{
  "dataset": "small renderings of single solids in any pose",
  "image_size": 24,
  "encoder_kernel_size": 3,
  "encoder_avg_pool_shortcut": true,
  "fusion": "cross_attention",
  "fusion_encoder_layers": 8,
  "fusion_encoder_norm_position": "pre",
  "fusion_encoder_fused_qkv": false,
  "fusion_encoder_qk_norm": false,
  "fusion_encoder_cross_attention_every": 1,
  "residual_init": "none",
  "beta2": 0.95,
  "learning_rate": 0.0026,
  "eps": 1e-08,
  "epochs": 12.8
}
Rows from block 4 of the fusion encoder of a small image-text matching model, named by matrix and row number. Rows with one number belong to one neuron. Each number is 50 + 10 x the weight over its row's rms, rounded and kept within 0 to 99. All counts start at 0.
After each neuron's rows are labels from the 100 texts, of 14848, where the neuron reaches its highest value: "tokens" is the input token at the peak. Only what is clearly more common there than usual is listed. The data: small renderings of single solids in any pose. In brackets: how many of the 100.
# fc1: MLP up (fusion_encoder.blocks.4.mlp.fc1.weight, 512x128), inputs 0-127
# fc2: MLP down (fusion_encoder.blocks.4.mlp.fc2.weight, 128x512, transposed), outputs 0-127

fc1.166:55 50 61 47 46 42 55 51 55 27 52 49 80 53 60 60 41 39 48 60 50 46 61 61 35 38 75 54 35 43 46 65 41 44 60 53 48 54 34 50 42 49 47 23 35 49 40 42 45 51 64 47 37 61 50 58 41 63 54 38 44 44 58 63 36 55 37 54 55 60 47 50 45 51 49 57 47 48 42 39 58 38 61 38 66 35 44 28 46 46 64 54 62 49 47 67 51 48 58 56 67 63 65 34 68 62 54 65 63 52 44 58 47 47 53 58 50 63 53 51 48 62 45 40 39 42 52 63
fc2.166:35 42 47 43 58 60 41 63 48 52 53 55 56 56 53 37 58 66 61 43 42 62 38 55 49 45 21 65 58 48 47 40 57 61 59 47 60 47 38 53 48 52 64 43 45 65 67 40 36 71 52 58 53 54 53 58 52 39 44 42 50 39 51 23 44 37 34 55 56 63 64 55 50 55 55 58 53 53 49 29 57 58 58 55 52 60 41 48 52 39 58 50 37 51 32 67 55 56 54 47 54 48 59 41 55 44 59 41 63 69 56 63 55 64 46 47 52 68 47 64 53 35 53 49 34 79 49 39
tokens: "a" (34); "purple" (27)

fc1.500:53 37 49 41 33 59 43 43 54 62 71 56 46 51 64 40 61 45 42 44 33 55 71 57 61 44 35 45 47 55 57 31 50 64 50 53 37 56 36 54 37 49 30 56 46 48 52 66 58 59 47 50 42 37 60 51 59 71 53 44 48 39 79 37 42 51 64 48 48 50 56 60 52 46 46 51 46 58 53 47 29 29 36 59 38 42 58 46 57 49 51 65 51 45 72 50 53 60 46 30 35 38 50 60 54 59 35 50 66 41 45 56 53 43 64 43 47 69 46 42 46 55 50 43 58 46 38 56
fc2.500:61 61 49 65 57 37 60 56 53 57 31 51 50 51 69 59 36 54 64 36 54 38 56 52 47 58 40 55 38 59 31 46 46 59 49 46 43 44 62 45 46 56 60 47 52 58 28 48 51 59 44 56 39 45 40 46 45 46 50 58 41 63 44 33 54 54 63 52 37 64 27 42 42 61 60 50 47 51 44 28 51 41 48 32 58 67 57 47 55 27 35 49 62 45 46 42 66 39 36 49 61 36 49 58 66 50 58 61 46 69 63 33 49 42 51 49 72 53 52 40 44 42 44 41 55 40 69 50
tokens: "plain" (100)

fc1.422:50 52 41 44 35 43 47 52 31 57 55 45 47 43 44 60 57 50 53 53 50 24 54 46 59 50 43 43 40 50 67 35 44 20 48 61 47 36 42 32 34 67 47 51 54 44 61 42 57 57 60 59 57 43 63 37 54 56 27 50 48 38 53 42 62 36 36 48 71 42 52 59 17 45 61 61 45 50 31 45 44 63 46 36 55 49 52 38 32 44 59 39 36 58 51 37 50 60 43 58 51 43 44 50 45 42 51 53 49 54 70 59 64 53 48 48 44 57 55 49 68 58 48 50 52 45 53 46
fc2.422:43 57 54 59 57 48 41 53 45 64 41 55 49 44 63 45 33 51 42 59 28 58 49 34 61 46 55 53 40 58 67 27 47 36 62 56 36 55 66 61 54 65 57 43 53 30 56 42 48 36 58 73 52 51 40 65 50 49 62 54 54 46 45 73 56 43 26 67 45 46 67 39 51 55 52 39 58 39 49 50 59 53 60 68 41 46 55 47 47 43 50 63 42 50 52 42 43 53 26 56 52 64 48 68 51 53 33 45 34 57 41 59 56 47 60 44 48 38 48 42 57 60 48 39 50 40 67 46
tokens: "cog" (22); "cylinder" (15); "hexagonal" (15); "wedge" (8)

fc1.303:51 56 38 47 42 70 46 45 55 54 38 33 43 50 46 36 53 42 58 34 52 41 61 55 49 50 53 50 54 34 61 63 28 49 43 49 47 51 40 41 54 44 54 65 61 22 44 52 55 46 45 60 41 49 68 32 63 50 59 39 47 47 38 51 49 47 52 51 65 58 54 47 54 54 68 44 62 44 64 54 54 45 41 60 57 54 57 41 52 39 71 46 41 58 60 39 59 43 36 66 60 50 49 44 61 44 34 38 31 47 47 36 52 39 80 51 72 67 55 64 57 49 47 60 48 60 61 57
fc2.303:46 57 49 53 41 32 53 53 43 56 47 46 40 55 71 43 54 39 39 51 42 69 43 39 46 34 25 67 50 61 55 40 41 64 50 43 44 58 60 47 42 51 47 68 50 63 39 45 43 77 38 38 53 46 32 62 27 48 61 58 44 50 53 33 72 50 36 57 57 32 55 65 46 49 64 68 41 66 53 51 36 59 49 38 43 74 56 55 33 54 56 55 65 48 57 50 47 50 60 55 50 46 53 59 47 53 52 46 47 36 44 53 45 51 55 53 46 74 51 46 46 52 40 52 51 60 49 54
tokens: "a" (39); "checkered" (11)

fc1.364:50 56 37 66 48 63 31 45 49 40 32 52 48 58 44 56 23 48 46 61 43 39 40 65 47 64 37 55 69 40 52 56 47 45 49 53 51 55 44 58 43 41 49 50 53 57 37 54 43 64 28 49 49 49 53 49 65 87 40 49 41 50 45 60 39 58 57 50 45 38 55 48 46 35 58 51 42 39 46 59 57 52 73 50 46 51 47 26 53 33 70 41 53 36 54 50 53 61 44 45 58 49 46 57 63 54 52 58 56 52 49 47 47 62 64 64 61 61 50 76 48 63 40 46 60 55 48 44
fc2.364:70 57 65 40 54 64 51 45 51 45 57 42 58 58 46 58 65 38 64 48 55 55 46 37 46 18 39 42 55 60 43 39 35 64 48 46 48 43 35 41 40 46 41 61 49 50 43 28 44 25 59 46 62 46 67 55 35 56 38 50 41 65 61 32 36 48 43 56 53 50 29 55 46 52 50 42 54 42 59 34 53 49 47 59 41 61 58 42 48 62 40 48 54 51 30 42 53 49 38 59 55 52 45 46 55 52 51 55 42 41 59 56 49 28 44 46 32 59 44 54 51 39 71 53 39 40 45 60
tokens: "disc" (10); "wedge" (9); "octahedron" (8); "hexagonal" (7)

fc1.450:55 68 60 40 42 31 57 61 51 34 60 57 55 42 39 41 51 33 24 40 40 58 62 52 48 48 53 51 44 46 34 66 44 40 53 59 69 53 55 44 68 41 36 55 27 59 47 53 31 34 50 48 50 48 53 35 56 54 52 59 38 43 49 54 66 54 49 48 51 63 43 50 48 43 56 58 38 36 42 64 40 61 47 45 39 45 44 44 38 57 60 71 45 36 56 53 37 43 35 37 50 51 46 27 56 43 52 48 55 69 51 67 61 53 38 46 57 62 56 59 58 50 50 42 72 50 47 54
fc2.450:58 46 41 39 58 37 53 48 50 40 60 44 47 79 56 46 56 50 57 39 45 47 57 63 52 55 41 58 68 46 63 53 55 32 55 54 34 49 51 51 51 73 52 44 51 62 44 57 77 41 34 34 50 55 52 54 65 40 46 45 63 53 64 32 64 56 61 47 52 60 44 59 52 40 45 49 44 38 38 39 55 30 52 59 47 42 38 55 50 32 54 36 25 53 54 49 57 43 61 58 52 54 50 58 65 48 30 41 44 64 44 48 64 38 36 42 58 51 48 69 46 59 46 53 68 40 44 58
tokens: "block" (24); "chain" (19)

fc1.470:57 59 57 31 72 63 43 56 49 47 68 55 63 54 36 60 34 59 38 49 31 61 44 42 50 67 49 42 60 55 50 60 56 39 51 57 62 54 59 72 61 37 38 51 40 47 57 57 60 42 39 46 50 41 46 64 45 54 49 44 37 35 54 40 60 54 56 51 61 55 46 51 58 51 55 50 41 45 53 42 45 52 36 57 40 59 57 56 50 54 47 57 46 51 61 59 55 66 80 54 59 39 82 42 58 47 44 57 51 70 40 56 43 59 36 58 54 53 46 53 60 64 37 29 52 54 65 59
fc2.470:51 60 25 60 48 43 45 59 52 35 59 51 48 42 54 69 41 62 55 38 40 36 52 50 63 55 75 72 47 63 49 41 49 48 43 52 54 44 34 48 60 40 49 47 43 50 65 64 50 51 46 51 62 57 40 49 38 34 32 48 54 55 46 47 46 31 57 56 39 45 59 54 46 57 65 62 52 50 45 50 18 41 70 36 62 50 49 48 39 48 34 52 43 58 53 52 53 60 64 62 39 53 40 60 42 39 71 53 47 56 58 39 44 39 34 64 63 59 60 55 47 58 49 56 40 36 45 42
tokens: "purple" (91); "green" (9)

fc1.369:50 53 65 65 50 42 51 58 60 47 53 54 37 61 56 60 44 55 53 71 45 51 56 29 57 48 49 57 54 48 48 55 51 55 59 48 57 51 36 35 51 39 41 67 72 50 40 27 49 40 53 43 47 54 43 39 50 48 70 51 52 43 68 45 54 50 45 55 56 58 61 48 45 51 34 51 35 39 57 57 48 36 58 38 56 74 54 48 49 33 68 49 52 46 54 47 48 60 33 56 42 25 35 68 52 54 53 70 63 53 33 40 40 32 61 49 45 70 62 44 36 61 52 43 61 49 56 57
fc2.369:52 42 38 51 56 55 48 46 44 33 43 37 43 63 42 53 43 48 40 61 79 60 55 54 48 58 32 41 48 63 36 44 43 40 45 52 56 28 26 46 37 50 57 43 42 60 71 52 67 55 50 61 57 52 56 52 54 43 48 53 50 47 41 40 62 61 43 73 50 46 37 62 48 34 37 49 68 52 47 57 73 49 66 46 47 41 35 54 52 47 47 56 64 62 45 59 52 45 33 58 52 35 48 61 49 51 50 41 52 45 38 45 35 21 52 56 54 63 58 69 50 53 51 53 47 39 50 65
tokens: "<end>" (44); "red" (12)

fc1.410:57 65 57 60 61 49 40 45 55 39 49 61 41 54 54 67 31 48 48 41 60 43 51 47 56 50 47 60 43 35 37 31 61 63 53 63 55 45 46 61 50 51 63 44 52 38 48 46 62 68 67 51 40 49 52 56 59 60 47 54 48 47 53 66 61 50 43 54 45 51 39 42 50 37 41 54 52 43 45 71 45 56 40 59 39 41 55 47 53 59 45 64 43 37 36 28 45 31 53 63 62 42 49 34 53 58 60 54 49 66 41 27 57 47 49 49 60 35 29 31 32 49 47 53 24 36 59 58
fc2.410:53 36 46 57 49 52 58 40 56 56 35 52 47 51 52 57 50 39 37 46 35 36 53 51 28 72 62 63 44 91 55 43 55 42 48 50 51 34 62 56 49 52 56 64 45 46 57 61 41 66 41 57 45 50 42 63 73 39 56 46 48 57 49 38 44 54 30 49 47 60 61 50 48 44 50 40 40 48 62 49 45 44 46 47 51 38 46 37 37 55 50 61 56 43 37 59 55 36 51 36 54 54 34 62 43 54 56 57 76 56 71 46 59 47 44 55 38 71 53 43 47 44 60 54 44 68 44 51
tokens: "a" (72)

fc1.408:52 62 61 47 52 54 38 55 54 38 72 38 36 53 37 55 40 47 37 49 75 52 29 28 74 37 53 66 52 58 36 36 50 50 41 46 53 57 36 50 42 47 60 55 52 43 41 44 47 51 85 42 60 47 52 58 43 53 50 40 37 57 62 67 46 68 31 48 48 37 44 55 43 49 46 55 47 44 43 67 32 37 43 54 50 46 66 58 54 48 53 59 39 46 54 51 52 44 53 42 42 37 38 39 44 59 42 57 58 46 39 39 49 42 40 52 33 51 58 50 38 51 61 39 57 53 43 50
fc2.408:61 58 35 57 55 40 54 50 39 54 52 50 38 43 68 62 37 63 41 58 32 78 57 52 49 70 61 57 61 50 55 54 55 66 54 55 51 37 37 53 51 25 47 59 45 40 59 41 40 72 39 41 44 61 48 56 49 36 51 41 55 46 40 40 64 51 47 51 39 60 68 56 41 60 45 39 46 34 43 68 67 53 54 54 55 38 56 40 54 57 34 59 47 49 67 46 52 46 47 55 63 55 25 54 53 66 62 45 50 40 63 58 46 43 59 51 47 69 42 57 56 51 34 56 47 62 49 57
tokens: "<end>" (34); "plain" (32); "purple" (11); "capsule" (11)

fc1.380:42 53 45 55 56 46 47 60 51 48 46 55 50 50 59 71 34 53 40 62 45 46 37 56 63 54 41 64 58 39 60 55 53 54 59 46 48 49 45 43 60 50 35 55 56 42 47 47 78 52 42 51 46 64 54 64 46 57 64 57 36 38 71 73 46 60 40 52 47 78 56 65 52 47 46 37 59 46 51 78 56 43 53 44 57 40 40 58 47 67 55 62 48 50 52 41 57 45 55 47 48 35 42 61 46 45 31 73 65 61 45 58 45 44 54 62 65 69 65 45 54 45 38 38 56 61 48 57
fc2.380:61 27 72 55 66 61 57 54 45 56 55 54 53 47 33 63 46 33 60 38 45 51 53 55 65 51 59 33 52 49 47 63 47 47 46 51 42 38 72 47 42 50 42 46 53 37 36 57 63 54 44 32 62 53 48 30 45 45 48 56 45 52 54 59 41 61 53 54 63 33 63 43 43 64 41 42 61 46 47 32 47 45 40 54 38 49 55 50 39 30 53 58 52 71 51 44 54 53 37 35 55 36 46 62 64 50 65 59 54 50 38 39 51 31 72 47 56 55 51 46 57 35 54 50 31 38 37 45
tokens: "<end>" (87); "prism" (7)

fc1.245:58 48 38 49 59 53 50 34 53 42 64 57 41 70 55 39 60 77 49 46 75 38 58 56 41 50 55 66 35 39 39 42 42 61 53 36 42 63 44 47 63 49 34 45 54 47 51 61 48 51 51 54 50 45 49 54 55 40 58 42 37 31 64 45 51 57 66 33 69 40 56 44 58 57 56 47 37 49 34 37 53 53 60 46 68 50 57 49 36 62 47 54 56 52 57 45 41 51 52 54 65 65 58 31 33 53 60 51 40 69 54 58 67 47 38 47 48 52 34 47 64 40 47 55 49 42 30 60
fc2.245:42 47 38 37 41 47 41 59 41 36 60 57 54 52 42 54 57 55 49 59 48 59 48 66 47 72 53 47 48 44 31 50 49 46 40 51 57 35 54 48 49 60 52 13 54 53 37 35 50 35 56 62 33 43 47 58 34 50 53 56 72 56 49 25 65 58 48 60 39 51 48 58 57 36 69 55 61 58 30 68 51 42 49 54 43 48 29 53 58 47 65 48 58 45 68 63 32 49 61 42 46 39 56 49 54 55 53 56 53 49 49 58 55 60 48 55 58 49 49 40 35 39 57 44 54 55 67 63
tokens: "block" (35); "<end>" (30); "link" (19)

fc1.220:46 55 68 62 63 48 63 51 49 56 43 58 56 42 61 51 31 51 54 47 62 47 51 56 40 46 62 45 56 57 42 58 55 49 56 63 42 55 65 55 50 55 53 66 44 44 71 67 52 41 40 59 44 55 56 45 59 40 53 46 57 55 44 55 42 48 70 43 55 61 45 59 42 51 54 42 53 66 53 35 46 62 16 58 39 27 45 51 57 67 43 55 56 58 60 44 58 50 42 54 39 64 54 49 56 65 46 44 67 29 33 40 56 62 41 49 36 55 55 46 26 40 38 60 25 59 46 48
fc2.220:42 39 51 46 70 45 52 49 54 58 52 51 42 65 70 55 50 49 44 31 52 36 59 50 57 52 43 47 47 44 49 41 52 41 53 51 60 51 36 51 68 51 49 23 43 51 37 63 38 38 52 59 36 50 67 61 51 45 35 48 68 45 51 39 43 41 42 53 50 61 43 38 33 51 34 50 60 41 55 68 45 52 38 62 57 69 74 51 50 32 30 40 49 52 46 55 33 42 50 36 59 51 61 52 57 48 65 52 74 45 48 52 49 65 58 51 33 61 51 32 54 59 54 68 56 50 47 49
tokens: "disc" (27); "plain" (20); "checkered" (10); "brown" (8)

fc1.391:51 40 43 62 42 37 45 56 52 34 50 48 47 63 46 42 59 63 58 47 68 78 49 64 45 41 44 64 40 38 43 47 49 45 42 48 58 52 63 46 61 59 55 47 40 62 50 50 46 57 48 47 49 48 43 53 63 68 48 58 38 45 59 52 70 50 52 31 63 42 42 48 71 54 47 42 49 47 29 50 55 31 79 35 65 42 51 30 57 59 47 74 46 43 52 51 42 47 55 35 56 70 49 41 49 60 56 49 62 65 57 57 53 48 50 55 51 43 36 39 56 39 39 49 51 34 34 57
fc2.391:52 46 48 71 50 42 69 52 62 53 77 55 57 60 41 46 52 50 60 47 30 44 38 64 51 78 60 57 47 44 41 44 52 49 54 50 45 47 32 47 63 36 38 30 47 38 48 70 51 18 61 61 44 41 37 53 62 49 50 51 51 58 56 30 55 58 59 45 57 66 45 41 35 41 36 52 56 61 52 67 49 59 43 48 47 45 50 43 56 59 48 55 41 42 61 55 55 58 49 39 61 47 55 45 52 54 25 50 43 60 54 46 44 59 49 54 46 63 60 44 38 44 62 65 39 42 52 41
tokens: "block" (43); "jack" (40); "frame" (11)

fc1.187:44 49 42 55 40 64 41 61 43 44 52 58 44 45 56 64 56 54 36 40 58 58 41 49 38 53 72 35 47 55 33 41 49 41 37 52 45 61 51 56 39 55 62 41 48 44 49 43 36 49 56 44 49 68 60 68 53 49 53 67 38 54 52 52 40 57 36 60 31 51 49 48 52 45 33 60 44 46 49 50 35 31 29 46 56 35 57 48 52 41 50 29 24 60 48 41 64 49 54 51 42 47 64 56 48 41 62 51 56 53 54 57 48 60 36 58 38 79 58 50 49 68 42 48 47 61 71 67
fc2.187:61 61 65 57 69 65 40 64 65 44 31 47 51 55 54 57 39 50 46 44 34 43 55 49 62 58 21 60 55 56 36 48 48 51 60 46 60 70 45 61 52 57 52 64 49 67 51 51 56 40 54 44 43 68 46 50 40 32 65 40 61 47 43 44 59 60 41 36 48 38 50 46 50 30 56 55 60 57 58 57 44 48 50 70 43 44 41 42 48 55 65 52 50 34 48 46 58 46 49 43 44 48 61 47 40 79 41 55 50 38 46 69 42 59 68 58 53 45 49 54 44 38 40 67 48 44 63 59
tokens: "disc" (37); "plain" (26); "dome" (12)

fc1.183:63 47 46 54 47 37 54 47 29 61 52 41 50 54 47 46 63 38 51 42 51 46 51 50 64 99 58 54 51 43 47 55 42 39 49 47 59 52 74 47 56 54 54 63 81 55 55 42 47 52 46 45 42 50 53 45 55 63 48 40 33 38 34 31 56 36 46 42 38 36 50 56 43 41 50 65 63 47 56 56 37 49 68 45 52 55 65 38 50 36 44 48 40 49 48 59 48 47 37 52 37 51 53 41 44 45 39 54 47 61 58 51 49 70 54 58 56 47 49 58 43 61 53 61 64 60 44 48
fc2.183:59 56 41 63 35 52 51 64 48 49 48 42 35 60 40 41 57 46 50 50 34 55 52 56 53 50 40 56 44 42 48 42 63 66 50 37 23 31 38 43 60 42 51 50 49 46 43 30 63 29 49 56 64 52 71 61 52 32 51 52 49 42 37 47 52 66 48 48 48 34 48 54 62 53 56 43 35 52 50 36 51 43 59 43 44 35 44 35 40 49 36 55 51 47 39 31 63 53 43 61 52 55 37 46 71 41 44 57 56 54 57 55 61 28 49 52 50 58 60 48 42 58 48 47 53 32 40 79
tokens: "cog" (49); "star" (9); "cylinder" (9); "twisted" (7)

fc1.370:53 51 50 57 38 55 43 48 52 59 46 44 60 54 64 54 70 61 40 45 66 51 55 52 42 61 39 37 47 48 65 57 40 62 48 43 52 35 70 34 57 53 47 61 49 47 57 46 49 43 60 54 45 68 46 52 36 63 39 42 61 56 41 58 51 49 59 34 52 32 60 29 37 59 65 58 62 57 63 45 53 61 47 44 49 63 51 47 46 53 66 35 29 26 65 50 56 44 39 59 63 35 46 55 45 31 53 39 61 48 62 56 40 45 57 48 67 37 60 55 31 48 49 47 33 61 42 37
fc2.370:47 43 41 41 66 56 54 49 41 41 33 43 54 30 43 50 54 37 51 42 60 47 20 47 58 43 35 57 45 66 73 31 48 39 42 42 49 49 52 58 67 39 53 58 52 47 52 37 60 56 41 54 53 70 66 56 42 51 45 55 55 47 57 39 48 35 42 65 57 63 52 54 47 48 65 58 60 42 53 34 56 50 44 53 52 51 47 43 47 45 59 39 54 50 53 50 48 34 60 20 53 49 44 61 65 35 49 57 42 66 53 61 36 53 46 62 38 52 54 46 40 54 58 43 52 70 74 65
tokens: "metallic" (90)

fc1.302:51 37 73 39 42 56 66 55 38 56 39 50 51 63 35 57 44 57 42 73 45 38 51 47 50 38 52 34 58 50 49 57 36 54 53 55 56 47 35 45 38 60 40 37 42 60 57 61 54 41 49 50 44 64 55 30 56 37 45 71 52 58 43 45 36 63 58 61 43 49 50 52 40 52 64 50 45 50 38 52 29 43 58 48 28 51 48 38 51 46 50 75 42 63 43 53 39 44 50 43 47 36 64 62 62 33 48 45 54 37 56 52 70 42 29 63 44 37 55 55 39 38 59 54 49 40 46 47
fc2.302:36 59 24 43 60 40 41 53 77 29 53 69 48 35 42 60 48 58 44 50 56 75 52 48 31 47 40 50 58 56 46 50 56 49 35 55 62 47 54 54 42 56 44 67 47 31 44 70 52 43 59 47 60 58 43 45 53 54 43 56 45 46 59 57 62 52 35 42 56 60 49 58 30 61 47 41 44 49 65 63 56 54 43 43 47 66 76 56 40 46 45 54 58 48 70 39 52 45 58 47 59 40 57 45 40 59 55 62 44 55 58 40 47 57 44 42 56 49 47 53 33 53 61 27 37 45 53 56
tokens: "<end>" (58); "yellow" (31)

fc1.324:49 50 33 56 43 31 42 56 60 47 59 64 59 59 61 29 60 58 68 52 34 33 62 35 44 46 36 60 44 43 43 32 55 44 54 53 49 39 52 61 49 60 48 44 53 40 53 58 53 25 41 44 47 54 44 38 52 50 60 50 50 63 44 43 35 47 43 58 49 54 49 49 34 40 34 59 49 61 55 46 24 35 56 35 62 53 40 42 52 42 49 62 34 44 63 51 39 49 56 51 45 43 45 68 39 53 48 47 41 49 53 60 47 52 52 52 57 37 52 71 55 54 37 51 56 18 39 69
fc2.324:58 55 36 60 57 62 48 55 56 60 54 49 30 57 30 45 63 26 44 45 64 50 50 51 58 57 62 45 47 54 56 47 33 53 57 59 56 49 68 58 41 46 45 63 53 40 56 50 57 47 33 33 38 44 34 47 50 61 49 65 61 54 46 50 59 54 34 28 49 60 48 61 64 45 60 56 43 43 28 64 36 61 49 45 52 54 70 45 50 46 59 41 52 49 62 64 41 52 34 44 62 40 63 51 43 52 37 53 25 63 54 46 51 44 42 44 62 54 50 48 48 51 47 79 52 37 61 44
tokens: "<end>" (33); "a" (28); "plain" (20)

fc1.175:56 61 32 45 75 39 51 36 45 62 65 52 54 54 51 61 49 54 61 55 50 70 40 43 55 60 55 42 35 48 56 45 64 53 38 37 72 54 46 33 52 59 57 60 57 48 77 45 50 46 49 56 41 53 49 40 47 44 55 36 32 57 39 51 46 39 73 39 48 55 50 53 40 52 57 54 59 66 51 26 43 56 52 62 46 36 49 58 55 46 45 60 63 53 38 55 44 53 61 43 49 49 54 34 41 63 42 51 43 27 40 54 45 42 54 59 54 53 68 35 31 58 48 28 52 41 55 41
fc2.175:58 49 78 38 56 49 59 59 34 50 49 62 57 44 49 38 35 32 52 38 60 41 59 45 33 56 42 35 42 59 34 51 48 48 45 64 53 41 51 66 51 42 66 56 42 50 40 58 46 68 57 54 68 53 63 54 65 32 53 50 63 53 45 69 47 41 45 57 64 44 67 48 54 58 43 60 47 40 58 46 43 44 81 39 47 57 58 50 52 47 63 53 45 53 45 36 54 47 58 42 40 66 60 54 52 58 64 53 52 50 39 62 70 52 38 44 68 75 46 54 42 50 55 52 54 42 42 50
tokens: "metallic" (40); "blotchy" (18); "purple" (12); "dotted" (10)

fc1.29:51 58 53 54 59 64 38 57 80 53 58 47 62 39 48 47 70 59 36 52 56 57 47 40 39 48 70 43 50 44 39 52 54 58 52 45 51 59 51 58 47 57 59 56 35 48 32 54 33 52 27 41 62 51 54 51 71 60 49 60 44 69 43 40 57 41 49 46 53 42 47 47 39 53 35 61 55 50 58 59 58 46 55 51 37 41 63 61 55 45 66 69 35 37 54 25 26 43 53 40 44 57 52 49 44 34 44 58 27 44 58 65 48 62 51 42 52 33 41 57 54 49 60 51 54 49 57 50
fc2.29:40 44 46 49 44 55 57 45 28 50 39 32 39 38 44 51 55 59 46 45 61 38 53 53 53 37 63 51 59 60 56 65 57 56 52 49 51 48 67 44 50 43 51 47 44 48 67 34 60 47 53 46 40 45 47 34 26 36 58 42 53 25 51 58 34 55 45 45 55 39 39 54 50 41 61 59 71 41 61 39 24 61 33 58 64 46 52 54 45 53 53 48 37 54 53 48 47 57 67 78 53 40 44 48 61 47 83 51 44 52 59 63 51 46 44 55 45 66 49 56 49 55 46 44 47 48 51 31
tokens: "metallic" (74); "checkered" (10)

fc1.140:41 70 51 47 62 57 60 71 63 36 65 48 45 55 57 43 64 32 70 64 53 46 62 60 47 67 49 54 61 40 42 50 48 44 46 28 59 48 44 53 59 53 57 40 44 46 43 49 54 68 54 66 48 43 50 58 43 47 46 54 51 46 44 48 75 48 47 33 68 40 58 43 45 38 50 57 63 59 46 43 55 54 40 38 57 62 36 52 56 61 48 39 41 56 56 43 57 32 30 51 44 61 44 51 60 52 36 48 48 44 31 53 59 67 55 54 39 61 60 20 56 55 33 42 51 40 51 56
fc2.140:45 44 50 58 40 67 58 75 42 47 54 28 48 59 54 61 59 42 37 42 52 53 36 51 54 39 58 32 60 61 52 66 47 53 45 58 39 38 57 56 44 75 48 38 48 51 55 56 41 53 33 55 57 44 35 61 61 50 41 40 54 48 48 60 40 43 62 37 48 29 56 53 52 54 54 55 40 51 58 25 40 41 55 50 53 64 47 55 45 70 48 71 42 29 64 42 37 37 46 41 47 41 43 38 57 52 54 56 54 44 42 44 42 42 26 72 54 49 59 52 48 57 35 63 51 54 46 54
tokens: "purple" (43); "matte" (13)

fc1.181:34 24 48 70 31 52 50 43 37 47 58 46 44 42 46 29 52 33 45 33 35 71 48 48 51 21 49 39 53 41 39 45 48 64 53 44 50 57 61 40 42 54 57 60 42 39 42 44 59 33 59 59 42 52 48 37 58 39 57 53 64 54 57 43 63 47 34 51 53 60 43 53 47 51 58 56 60 40 66 63 39 54 49 48 36 61 58 56 61 47 40 47 52 49 37 62 51 46 58 51 48 58 56 58 67 77 56 36 49 55 59 39 55 58 70 43 51 60 66 54 53 56 54 46 57 45 62 41
fc2.181:56 51 50 53 59 46 64 42 53 47 49 53 74 37 42 32 47 70 42 51 37 39 55 44 55 61 29 62 54 40 57 58 56 44 40 50 41 63 46 39 54 53 55 51 43 35 59 18 28 54 56 57 63 46 51 46 41 56 55 40 37 68 60 59 45 55 43 41 31 39 49 40 54 43 49 56 60 38 50 50 47 64 53 40 51 56 65 53 46 33 50 44 33 57 61 31 58 37 37 59 37 42 49 42 44 43 50 51 55 45 48 43 26 51 55 52 56 35 26 34 51 46 54 53 51 58 50 52
tokens: "block" (47); "<end>" (34)

fc1.467:50 56 51 42 38 56 52 45 37 44 53 49 51 57 75 45 56 46 57 44 54 46 55 54 62 47 52 60 51 57 46 36 49 57 74 58 55 45 60 44 56 56 54 42 51 44 45 25 43 64 60 37 48 52 37 45 55 43 41 19 34 44 34 51 34 49 45 42 50 48 45 72 67 55 37 40 38 34 53 30 31 61 40 35 51 51 57 63 59 51 61 56 49 56 27 57 36 58 39 61 40 51 54 30 51 62 56 58 40 50 50 38 40 43 44 54 48 51 56 44 37 59 67 56 46 58 59 62
fc2.467:59 44 78 56 72 40 40 33 43 42 43 45 54 57 36 40 67 46 42 52 33 48 39 37 56 43 45 48 43 60 65 45 36 37 55 32 62 55 39 46 46 56 56 48 41 55 53 44 21 53 42 57 42 52 47 69 59 37 54 56 47 52 45 39 45 38 44 58 51 24 48 42 49 49 56 56 47 51 60 31 49 59 60 48 56 39 36 54 47 53 61 63 40 41 38 38 50 48 74 49 66 50 50 44 44 50 45 43 53 64 53 45 40 42 27 40 52 64 36 59 51 65 41 49 57 51 53 42
tokens: "cog" (55); "blotchy" (17); "checkered" (13); "striped" (9)

fc1.244:59 69 40 44 65 56 41 48 51 52 69 55 51 45 54 46 70 45 33 49 44 57 59 43 46 37 49 50 53 59 39 45 30 45 68 76 67 59 55 53 63 45 59 46 35 36 51 50 29 51 70 43 34 60 58 65 52 34 41 38 50 58 38 49 59 26 50 56 50 46 48 40 54 47 53 62 66 41 55 49 54 52 47 45 59 49 63 51 43 54 42 65 57 52 67 65 42 52 52 53 36 55 46 62 49 64 41 55 24 42 56 52 51 60 51 46 61 60 66 69 47 58 58 45 55 53 59 49
fc2.244:55 41 64 40 71 44 45 20 46 56 43 51 49 37 47 37 47 42 48 45 69 55 51 66 47 41 62 44 51 57 50 48 54 65 45 55 49 53 73 41 57 49 52 56 51 36 52 73 48 49 55 49 65 34 66 72 54 48 51 50 52 47 42 42 47 68 67 46 43 60 71 60 60 57 42 62 43 45 60 67 52 44 41 59 54 54 40 48 64 62 48 47 31 37 39 42 58 51 58 41 48 68 59 46 48 50 44 59 60 40 51 52 49 44 61 41 58 60 40 50 61 43 36 39 51 24 58 60
tokens: "disc" (11); "star" (9); "capsule" (8); "checkered" (8)